Weights of a small image classifier.
Model: norm rmsnorm, activation gelu_tanh, patch size [2, 2], layers 14, width 256.
Rows from block 6 of a small image classifier, named by matrix and row number. Rows with one number belong to one neuron. Each number is 128 + 32 x the weight over its row's rms, rounded and kept within 0 to 255. All counts start at 0. Numbers have three digits each.
After each neuron's rows are labels from the 100 images, of 14976, where the neuron reaches its highest value: "strongest on" is what is common among them; "peak on" is the class under the peak. Only what is clearly more common there than usual is listed. The data: seven-segment displays showing three digits. In brackets: how many of the 100.
# fc1: MLP up (model.blocks.6.mlp.fc1.weight, 1024x256), inputs 86-171
# fc2: MLP down (model.blocks.6.mlp.fc2.weight, 256x1024, transposed), outputs 86-171

fc1.153:156156161102160131119108126165128132112127110078110164164190153096111098116112127116137144106131128121171143161140183086104131069102133152128152123122111117159158107176096146116079132109175109128121133110110129119127115113123096212160119118129113185092140092
fc2.153:124136148116158161127140138133153049174170142072154096085137073134084105160138118154063144121130104131144121087157153156170106177091177201139111124137134155166152128143101064119074156084167147142134093162103191156164132139106107202150107093103102144118092176
strongest on: blue glow (100)
peak on: screen (90)

fc1.495:107140144130120141138028113144132122092111154136180100166122095158101139123112128099114129138167166143119076142182199101106077112147110097128118101135161141119140117129186133125133159150164078074170126088113142126147099151122111133209156095163070124129112096
fc2.495:146141086113170112067135115124111127138106096123106101129116083071148121123144122142113074157159138086132142185157148113152085159145134160055051096183173161087155160149133118189117110096145069155071145116144061101127196116112116101110112172121118121143065120
strongest on: amber glow (100)
peak on: screen (70)

fc1.409:151172182086106138109151142174139127086137098111092177122129044081156137137145137128140171164129137080117132169157158133129129135164114137110126097122060113143112106141109150191087083096118107075130143101098124101119174163136117165121099168089182034060122162
fc2.409:145162066128154102154119155093058153099165106158136114140116128137142149115116057107124131115159119193097090070134122101157120171126194135089139114145166183177136147115141081076128183138149078164152080118142117118125124171103150095152140105103103147145109116
strongest on: green glow (100); first digit: 1 (26)
peak on: screen (100)

fc1.234:112110173140134171088114066150097112132088134138145109125122124133160082136107126168133121179105142091164090120120143095166062157072113103152095128112171193122202125128146106125158132095104124094147143149105113133138158121128161091169143115145139115173139168
fc2.234:166164130088130099106111216143177150123170129143164113127124080161183166088091114123137095184179158169107119127123131122112110157222159091088122112158117136125109174108159158114129120130108119114139109128119141131120178201144099078114099120113123137085053112
strongest on: red glow (71)
peak on: screen (82)

fc1.97:152109186117145180089177117175143108113192110113150102127132110120132074101150088145117122185138196149157080135146159125128102148104114097147126135098120140125186114132104159120119164093116136061138165122084132147070197127145108124186115135123121125127116182
fc2.97:152164068091124038147129193088110134112118132175118141142135130139140158153109094059129124149205109149085111100172143165123130126200118063103078106149114105149139158121145083138148152162087139144141091135167129129126131174117167086112146112124140109110121071
strongest on: red glow (66)
peak on: screen (82)

fc1.307:161137166103151145128127135160107140114152095061154182143197168117138099114119125122151129099116108099176137154124180095093129093092127184153209150125146117134169107163092154125089105089187132124138133127110116103146119107123115194145115132121128120093153105
fc2.307:128111132105141162131151131149160064161181141077177103081114066129123116154136130134062128111134113126162140094161151155153107188083169209132112096121129135167130128147098088151072161092171141131148093156103191139179134142108100204166096117101098152097086186
strongest on: blue glow (100)
peak on: screen (88)

fc1.108:125134196100134173148151100118167125081153149099118104135176122100078048103127105156083148159153168130167103116088156080134145173114130099137118128105138137118153106119099113087115168083101128079178166147105123128091164134150142122123170161089155140177106173
fc2.108:189201101112097074133125209107120132109157103145161121127132100142133176153102121099136163161191120203107126106157144148139091112164133104107126123131152151167125155125186123125146157141105122154133082122130107150114150176111138100130113062130118121107116111
strongest on: red glow (67)
peak on: screen (68)

fc1.196:133160185102082155113072100128153099108103149131119117098219158112122119076057132177103189200149182132124136150056164068086119164156136105148165133143138148117127086132159144094102149098138124108207166160089110103146163133153112163140167100126150135183114163
fc2.196:136139122133103090144127149104066106062127070160118177158142115136115138110109083124163171122142111166145085091166127069100076089126122142123073106097151156192153165126138090111118177139133117163070063122160124124145119134052170113154130064141111118123165101
strongest on: green glow (98)
peak on: screen (100)

fc1.689:147140165092156139120144129166134146113139102065174172168181168109164098113129115125168141097142096115173139179106181087075134086097132163131182138129134107115159097163100138110084117080186101110125143110099129114164113098133128191163117144148114104063150101
fc2.689:112129134125130165122143112154169052166177121081171106091137083146105101154142123141087140105130108121143125078148133152168100182067160221141105120121122149168130137132096085155102151098164140132149101151093191133145142134097113192142098084103090165113085177
strongest on: blue glow (100)
peak on: screen (91)

fc1.70:155133160146096168132117117169135109141143150156150088077140084131127172133152057142117132156129136127082131103161172149194110174186164098099086065189163146165095092122122131128148127150137145099167131133099166177103146166107081138165123172097157076094093191
fc2.70:142165116134117112106120140146102164156121130166122108167065147123105131158151155101185147118114188143117151142149150115127113120147088135122136192125135136162134104130130117082133147138145141100065139104123098103104150123158110126155130056111109082119175121
strongest on: red glow (72)
peak on: screen (80)

fc1.538:126166173090105151138123134106130113136085119159156155105151126149141155128089086174131141166155130147115069065145152128108038105197130110098093070119090182173082081144176076165112152115119150113092089150101158121119152181075128140138110075105133095121131171
fc2.538:139139171135128162149139119165087129140072091141104117113129102116107132184165068162124154101092113131136144125154108217181139120140111185137130151183163100203187129138150134140140121147151153128125141156077118110172107116143156131073173144061131128154124170
strongest on: green glow (99)
peak on: screen (98)

fc1.414:145141199119101192128079127124134127129137141112172061109187133148134064117132071147061066145163170126162095137160145119121122170129124102086175067120186168142181120118172149091129155112123139100176154158106124150125143121134146143115160158049119120167091177
fc2.414:139202070088114073099124205142113121103131092158095137143143105084145166143147124102140117176157156106104138170137139134158105103194108109124078104177134122150150158117163141155158093131109106141081086112144114133104181188108126055137132096100120134074130112
strongest on: red glow (73)
peak on: screen (75)

fc1.242:113105141130149116136135102099095142109136122126077126185110143090109123114179091115150179100130147126143176166087182114112180071099095184163154172149091093119147131175116134161120053106195082180093120085112116084138117127131162147103167153135066121108221084
fc2.242:199121156158141134123106160161200085166182139081215135134055138190146085132102149141146070100132123149158144153117135136116094182095188170079182111092164127124151169123104111148129132111171117071152129117122166122135162109099108116126028086126111149138070119
strongest on: blue glow (100)
peak on: screen (82)

fc1.286:139110175132124146100094123136149091120102185143102100109162107121130130102076103179063145202146201134114115128078178118125112179135149136143147089129162195108112124146134145093124139113166117081211171155098132118110178120163096137136150139098098160157099126
fc2.286:128160098123128079121140179124072121052136076155119174161116144111129117091114072107184164103143130156139088111156137030100083095143131125113084124084142142162151182147139094114125162109132101159058070115159114099117132145055167099136105049145128113140171103
strongest on: amber glow (94)
peak on: screen (74)

fc1.289:152150170144152162147093143139164091107144144139195126147123123146095128135119101169090108139195162136136084173108159094159085143130153112111224141126224173102112129122114151092148123136139082093149141119103111100092119166146142100143140151150139184132110104
fc2.289:153179112127109093085121201155121122091200134129123139088087069164191131096130130115144109166125176158158149164112162135138124176165153125116093103113125144181137190132120158137116144118132082140110123146136130110177191159103073084128089092132148127148058133
strongest on: amber glow (100)
peak on: screen (72)

fc1.616:152122162123127147122155111157080171090192084107099139164089170081116065094193072116148113145123139102165175151088154061077197128144092159150195151118140121097146124145064131105095135096159118177151133118113075131171120128134117187131144199073124158117108118
fc2.616:143081143124136168110149140154078080131153151089169143098074032129172126161120104132140152072088142139187088126216131166169073142089135183104141107128115140163105119134106116142095197088184172095167101160093169127161123125111124147194103099169141136136133161
strongest on: blue glow (99)
peak on: screen (85)

fc1.521:150117194125145193088176094151141142126150141104147116120158135127124093141091097169116100182107161092178112133091129109134129149105109115102122126143189171100166131115123117099148127087113138082121168146103138124082180142150114099134129136104167108148129205
fc2.521:157164095099124050130104174133144144094154104142144138137126135163138146125109117076132118169191125193107113120172123107121095133211123082091115141129100096156133172099150115100127137142100127130151110115160128147106146179131140096140121081118102128130115080
strongest on: red glow (83)
peak on: screen (74)

fc1.195:053150158135120170122104097107089080065170108115106133137141081109106102083067075132112129107113124146137068090157165126110078145138094129145079093057108147148154090132217137071132193116132135100176129123079202151191112132114148147153189110129103080157124134
fc2.195:142156074147112140112126166132142148198160148128122083121118120141134137140196175143131148190106168121117185151126124129183172126166157127131138169199130096137097145130036141105182111145122141129021095139095088137116176166125093073152131109104147124088139156
strongest on: green glow (100); first digit: 1 (29)
peak on: screen (93)

fc1.310:084118133095147135103138138130041166131072135088066097155105103081175110065134134130142151126131147136176128136157142116064144122101054168117076107180108204096160121146124129168094089073174167115123119147093068154155150116126137173154202153091127224128153120
fc2.310:138161159152097143133104143179215058124162115116168127129090093160136127140098176160143142119117122157154134121081129157125124144147217151132146164139096063175141133142148138061124132138161155120139152141089161130136148151113097127114084066152129145092078166
strongest on: blue glow (85)
peak on: screen (87)

fc1.139:111119170160101139144115203148179142173123163135169037113108117125089156135133117133093049182116148133113176137122173126167134172147221091096133118206154096155120131134129119124168087172160133088138133100119121177088137140132093109157086167135086133044086154
fc2.139:185129068097150117094149133134062153147093187152155125139099106072112123147174090113163127103109143126092116141131143107136129148168126102103171168132182171103160095141144105100107140102115174168160159155128125130111131128161143154157160082095122106143140139
strongest on: red glow (95)
peak on: screen (75)

fc1.480:160114175152179152124170177152156110112130130127135131172136095125141103171087094161075116137100203147124159154091186104143170165085174108140175110125111052169139124147054157104148128173163087090177157077074184098106183114143113137148117125183081099134126164
fc2.480:130187057114115069152141171154081165067149062152117186104116172157163135100126086105163142134158112170136084149132157109119083122127104138090106081100174184106177151143193088163102127121143100152137107144155052103138137137082147112132101146065134128137137111
strongest on: amber glow (98)
peak on: screen (75)

fc1.291:149130144123134176155134164096070152085119097091121130124170155103202131100122124145140137098084104168173150161165140108084111114097102130120132157142153185115184091111139113116109151100176200148114084146078097201162095074085135151183142103147100145109123186
fc2.291:150118172159133163095120103144139085160108148149092172107135083139103152180181152174131190143068153116128138131164104176157153157129140163177113131156106093153131137114166161184146126173155182097125166160078139129153130126162131117122155121122153146140136175
strongest on: blue glow (63); green glow (36)
peak on: screen (80)

fc1.382:138138153087123138142098124110083118104126079147131090128175124088115133085164044139123132098102101152153161096152149054091161129147151165095127175159156136133083090164115115076059106075155155125149112148112122099130113143103158198115158146116139094103133091
fc2.382:164149158158130174110133094175170059159104142073154125137099073168164088134096167142127137102101177094142120104163153190156082150078130189150096117188111118202136124144151144143117168106176152081166128123092178145121134125119112136150108081155122130162105157
strongest on: blue glow (68)
peak on: screen (86)

fc1.534:121133172155121146105066120122162116120126191159123085163143129135112126129109134170079131154155187113114139136064176118143170136119159116136186097121160136104074134155143156103148109125138085108187150110107138090127139118153114110129172143124076162161112109
fc2.534:183161125134129075112108178150111111106152077159141173172097119106153145099096092100150126131167118141126102138193136103104048111151151134089087137094162163107175189151155112136132135118140085114062097098152104106111141152076149093136096045123105124118126097
strongest on: amber glow (100)
peak on: screen (73)

fc1.562:126084149134089134128098195154173099194147130134180086177116084133115138113144109125094069149187166157129097088151156144113111183114117136097087100058089116161152142109092123180111185139129129102133141106093090160109144108121131128192129119082087058144063127
fc2.562:133197063103124071076129148118068148090134163126100110123121144090146098146109130079120134137170136088147132137188133121139113119134103142087070060143191184149170155122196124150132111123123100161153145114162072124109131154151136104102176136084118148139123094
strongest on: green glow (73)
peak on: screen (97)

fc1.628:142161161126104173163092131098154092132088114141147122076166124166191152129080116199125140155116113186119076105125128127117033127156129095117113082126136175178112080115155084109133184112142186132144078183093133149123105143064150128162118052122159159134122218
fc2.628:136168193124105168126135111188127094156070122180099143106141047110119157174160114177111196137092140124109126112177098191140150135146141171180095145163126138157145128124153174166132120154149177113086158160078147116177117135159125138093171125071151128136115170
strongest on: green glow (98)
peak on: screen (92)

fc1.324:138114161121155170103153120175149091121122163116151120131164111137140078092100076161065081162122163114145070132113124108151099181094135107112111079121152212098169148099165146072128143085125101081147179118105157111078186139174122080135148145094135131157097173
fc2.324:169136118114115052112126144107154171111172105166131113119164156137129124173122166087168120154184116163124169144131100122150117106203112089107133136129145105097102197082119120114152082139102123160111088137146127105123137191117131047106110103121124121114149104
strongest on: red glow (83)
peak on: screen (81)

fc1.17:088118142113159166102119144167069126109099121093093162111113127078177084020098121140128194142098167096181090107121134142090107148097059143149059106088095240109188119125156108173138103092150169098152139161101113157123164122139130128196201141100129155138144153
fc2.17:160177140133118134149119160139216101163171120163103101114127094174146165133068202168140104161126107176091173117117124147130147154181192126140117144161072106183078134139140158147160123144134160129118119156073132143119156186124112078135085078140144124094107153
strongest on: green glow (73)
peak on: screen (80)

fc1.204:116121170143116144148124149146179117171099153143186140136096155142114145153145160141096095183131117121090182101085159140165133132176210107137167112157111124166123120138081094152131057141151120122056103125085120112053172173111080136162061098132097120085118152
fc2.204:111164103077090087132178137154136082105091140155106159132066127162104108076124123116139135106122154158150114181145148140092091161181169127101143204113130131155126097155145157141077131107113144138135196119140171069151171142138150136090140098146160086144101093
strongest on: amber glow (82)
peak on: screen (81)

fc1.397:134146150079084142114145075090145141131111127194151091118154125106110126144148096139093085147117161108121154091104174063123127196176137110074150148130170148155081074167093134063085128109123129095188128170127160073150140164121116200107164136084172125130081108
fc2.397:146145117102126149099137144171111057104095145096153152121154048156149141134062112114098191118110165129144071089207130140173080153127134142139105088154117127161146117128162151143076188099133151137139144140104165140135128138140110141164122083167135129169100155
strongest on: green glow (99)
peak on: screen (83)

fc1.478:166155179120086155132103128104136092163096125177162109100176142165153151131102079176132118162114131148107100091129161124137063152183138098108132115145167203170101085147123098122130185132135187105178107188094135135136139184100137124165091099083172109146108189
fc2.478:138167160073087149141138115161124096109073116191102154120123041148096160142134134138101148140123133129090138149174114177114114151149134163137092140148176116183144112156159170158112104144137168101063157152088149130134137152148114173087190144113140119112120147
strongest on: green glow (99)
peak on: screen (96)

fc1.194:146123171124147159116122140144150083099126168152173128183153089173149099131114129143086098138149166114143068156167153107129101172080138106135166084117165174098155139124155145091120098096120105081182159088111192120102149136169144126141156151124139107159083154
fc2.194:202110089097154078115133155115141177114165089143134094107120149140127108112137150103179109153208125185128147133132114137117124117209110095091115155147142130109120199107110124110121104101115094169126083133139084127115153168112137071064098136120113123111109119
strongest on: amber glow (83)
peak on: screen (86)

fc1.429:148124202122132164119151113164158113153147143123156082146158097150109074113107065140048073150127198125155086098127169123133115189084120116106107077113153137137161132132150151065125132087119122070169171125117177112119158129157131112144138114102130134123083185
fc2.429:154156078108120043137112160096132131108146082169139116135141131142127117135127136076158121152201114193117112123133129134135104111175095091111094128144154133154122181116166108122155106151111103164129089110156115117123165183119141073110113104103105113119130085
strongest on: green glow (63); red glow (37)
peak on: screen (94)

fc1.376:097186161061081121121138130133169129133117152183145108095130136114110182155102102163103123164118185113111091092060187109116087149194139104094118114160103173152103060155158098120079118076132173100138127167108175097097165199131124185116118053130174081131095112
fc2.376:132158172076076167164148137164104138106037118165115161096146102147171111086151040165144173118087103163119113132084102167110121139169127154151112112179174200132165106124131144056118145102144161159085127177090098122156111168105159149150172154129142125144141174
strongest on: green glow (99)
peak on: screen (82)

fc1.104:122116152118131111105090078138101126120157170150114119169091112092106101112199104145109190154141150082136166190074153127144155097118109170172137090150139153102128150169124151161136046101180060145086121094116128073125128159127108125118166156101104114093179087
fc2.104:187157144189131117120095166177172099162179132109184125137056140160117110112089119138134070136139162130149136162115173110080096167106190158071153093076145134130144151146099142173149117129173090079130149115127114129152177119116076111113081109114099121128066117
strongest on: amber glow (100)
peak on: screen (76)

fc1.737:115128155122143127129109128109089129105183088093077183187119173096099076129141097127194158097144108167162147139110198049081132093107079139167154150070052083138127101177106130131097164113181101158129126088097163112149108095101160175146139134140108101151160082
fc2.737:164092130150152138122123160127167091175192158079205114129094078116190126149149152117133103098128126134120134120185154170128096117095130185120124120124149121149148160144108078113082109087190144074129063131101162144133092099102145144146118072101079139071087164
strongest on: blue glow (99)
peak on: screen (74); lit segment (26)

fc1.201:126143147108172131116118148152104125129128099062139156180162159113137086112105116113148131103126115124182136151140168104084128083096140158133173127133118123146157114167090127099075139086187103119125112100096131102139119099124108212166098107144109170070145085
fc2.201:120116122113163162144159120139165061152188116084160120083137083124095111142148140134090139107122106141122116083154137156163094172083138199154119110109131156161144135147088077153079163083173154145147106156097194150164129126103126191158079082096095138111096175
strongest on: blue glow (100)
peak on: screen (87)

fc1.530:156104188100136189113155107148133156112162131101158119112149144110140064099126068153115109189117170114162093130118128105132115151114101115092114113131153148105179122119123130118122149081110142084158164151098137117094175152161149103153141140087193129151115195
fc2.530:156170092099102067132111183120151114100129103159106136144134108168119174158077126084123113172216126204105101106161127131147094124186115077116105135151121101158132157110131130116135147165095112117127100109136135143109145164120150102128134067148109127151132092
strongest on: red glow (67)
peak on: screen (74)

fc1.757:153153161096140131151113141167121140121153088068137185148229168105116111107110146117139164113113105114176135168144191099096131080095124158155150142108107120156159108176112129123084109103181139141133134134113151113131121110101101208149108121134121135091147101
fc2.757:130116126117146162124144132154160060184177138078171091083129065121098114156135130145063126109134132121152124086166151150158115190082170200128111105125140155170154126147107086150081161090167142122155105155093190146161140133111104200154110098093092144114077184
strongest on: blue glow (100)
peak on: screen (90)

fc1.639:110126156130161169118131129159067143114133146100093110151106096078204114102129110117144126137110141114177140132083158114077166128098080118167126106097102176135155097134114127141111075103136157139142127132075101162166148096138120154151156142097074150097145137
fc2.639:162185137159124135125120139185181136210151190149122112108132111158123163154179180168109159129094144136109167175120125170162208168113233158146166150137097081120107143128113182163164121164143162092124183151091179128146124139165109115141123134126146139138115165
strongest on: blue glow (98)
peak on: screen (95)

fc1.61:121156169121140138122137141139112119084117091074132148155193158108123091113100087141185168097116118157164075117138162104121082069092122178170166149155090091142135104178130166147086113086179131145116162108096119142109114115135159180170126125184140125123212111
fc2.61:164113163119146163138109089127165066191181125085167114111097080170118085166126125139102136080141127142123139051149138162161118174065165196101134128103132129169142151143093081148099180110183112083174103120104167129146131136126136171124087143103095154136082131
strongest on: blue glow (82)
peak on: screen (84)

fc1.212:090110187150107144129140172137168130178078168164178119165143121193132173144102217158134065145126185130099162121101176120140134151128176140141099159164152120103117127134175141058144143129166094109121136101083114135106134132149108115152088080166094149108109127
fc2.212:190130095079141086123149132135126103103086079112122184155106142134184102087087099084184133125164121133143082159106163150077067137191128115120156140126182162087192136151214128151064089102115107149125152111155093097129150122143153123101110135108121105141102087
strongest on: amber glow (97)
peak on: screen (76)

fc1.183:120162198104099183124109172138127087127134097138156130089214100072088170110129121160100135169125129140153126116157164091126124144170163080123164142117083110182124071143120134071106094098121170088170118167097169147089160149102112179162145072115140087100166180
fc2.183:164203065090142106084146134128027156125101127146099137128125088145134126123165114105165146102110134122143116129180126094127135135109143128068093117154176212119177143103226117134126160145125125163158165138143142128175109132157136119158163145115128154139140109
strongest on: green glow (100)
peak on: screen (95)

fc1.163:102171147131145145155119213156163131133146123102155110117167140130141152092062130114106082157133144139135146132098187107109096133169154083122176112123080134175098071133087150115150114143123130108129119121126161170095122115121089171168092100148089054068128183
fc2.163:127215087153103108055153153096037135123136135157120147114120114140096128134146186116155167140087136128130141139166091070169133157100135136090116143121189186081165148107161115147151155142144163137101147160105132125117141134158148104172144099141168139151155130
strongest on: red glow (84)
peak on: screen (62)

fc1.546:149142185142131184100052138132129082105103170141143075103162133111158103128103081176091137204135187129124119156136143152124120140136109105143165062152168152147095133114177157095144151119129095127205155167082105141139155144139146110155159122133125191115143162
fc2.546:139201100089106055140129172132097128097130076159121154149117104099114165098111099091132122146182127137130091130152163090129075128155112115067045087094139158129182152152183107176137122130120067120084110098169104098091164153090147091142115092132118102150134095
strongest on: red glow (61); green glow (39)
peak on: screen (86)

fc1.160:100133153126154146160105094114083140103171046076102117171152165089093065111134069134138145111154092185176142113122176050081126070114082141132105157081060102135127104166136091127085155097172125135112107081094104131162121102095157164122132142118091081107157103
fc2.160:192107165141130165090115118153150090193156186078169117121107081163155125140179166154144123084083140111126160127156125195142141156103191171128155149122172123156127134135119129183102109119181185075173103145086168166163116116132118147126096115123097137128090177
strongest on: blue glow (98)
peak on: screen (75); lit segment (25)

fc1.206:125167163114139144159153098146117113081120090146117131111122155124100115121124060137149129176119123157139069066144199105121029113185116086148068170114116181188113077158087105130124141074141120103122117130122157136113158173083139138183163091109136172105168128
fc2.206:128182061105126124150134135128035119108130120144106122145107111099129141115126103110105148115150087123087070091201131119146099128133078143077083129134148242150111130155185118168143189133143096130138090120120087122146118156129157121118167153105126129139099110
strongest on: green glow (99)
peak on: screen (98)

fc1.56:182097173162129159144123119137139110159117164130154161137108127202160123113099175162145085162119172143106137093081145121130090174188122143155157090142122153130090143132120110124169153145187072127124129107093085107091110151156108091142063106160090131116088134
fc2.56:151182108088102072079116148157111122118115107147124114173111103081142149112114078101114124137192173103138124173162175109106072133148146150063101140098169132108177140178183143187089112128145069132111140095159102084138184139112131136119101119131079102120110084
strongest on: amber glow (100)
peak on: screen (70)

fc1.79:115126167134155186098169128198145117102201114071127102145136136129136095092092090149138101134156160091179090154141138106097078155113090107153131115095133177116198126104136169130161116082124104096129175099103103141104182135141128097204174118122146105070122176
fc2.79:170168109085092052115116155112108097128156169202148117128121091093126182166125121100118116160164152165082117126206151122171117153196110097112070115134105122145073139145098112168139160168129151134140137135145126108083155207150156116151109095127135084114126087
strongest on: red glow (83)
peak on: screen (70)

fc1.631:190143207134130187113080141100115110129103186123137084109187163113142095114118082185100129215146175111123129163083168113128129133136141091154183099153189164122103106122155140098143136125136105140205162168084081132140129144144136125156158139120130156117145155
fc2.631:149183082089112054122132178136062130077121074149103129144100110091104163107128076092145135150175134154133106143142158083129079128164115113083068098111140145144168157149176116171127128120124073132089095107173103107105167155082149093144104091122122105127132099
strongest on: red glow (70)
peak on: screen (85)

fc1.431:138122152108154172095188162179150143153143149121151104132128118111147087109103085188102096186140192107158126107128145067107131181092123087136110103157103180127140125125097135136132107058114115050172146128097111135089222163147140098127135131102134104123079177
fc2.431:167171139088106084100154173124134123092135109163122108124162137130125145121077123093145141168182144182116111148144106140133077112196100078130108152134144113122153178065171153125158137133110144184121132150121164143118166168151119059123160078124107137119147126
strongest on: red glow (85)
peak on: screen (73)

fc1.232:127156213133098150138139186141152134164148174142156096090133105117150180122137101174104125173106140107110108057158199139165123158173203109076086095143150165174112090132121081178152148122143179097151131167085129150116125160120119124167100121124146068149095150
fc2.232:079175137101130121102160126177134099103107114148117159151103155141110119129075167090167172121141152154102152172135132121097083053174123126154152196149164076164178126109143207057083115115112179160094183146142174120133143122160106121159150084141097120116178124
strongest on: green glow (99)
peak on: screen (99)

fc1.223:114119174131086150096108111134138081174107190139134104179160086183153172149154233129146133154151212118129144188152199158121122110156122095172168152159142092140111116134165161107145091141165087102082164114097162113145124146155088145141125085169090117127133115
fc2.223:149156042118147085110139123137139148124130068132121100130135114068112142107132078104090086145163124097143111140125161124106098137128128149060074090109170156114150130155196105217097113124128089115148125108159075110126183107113135134091127188055090118134073092
strongest on: amber glow (99)
peak on: screen (75)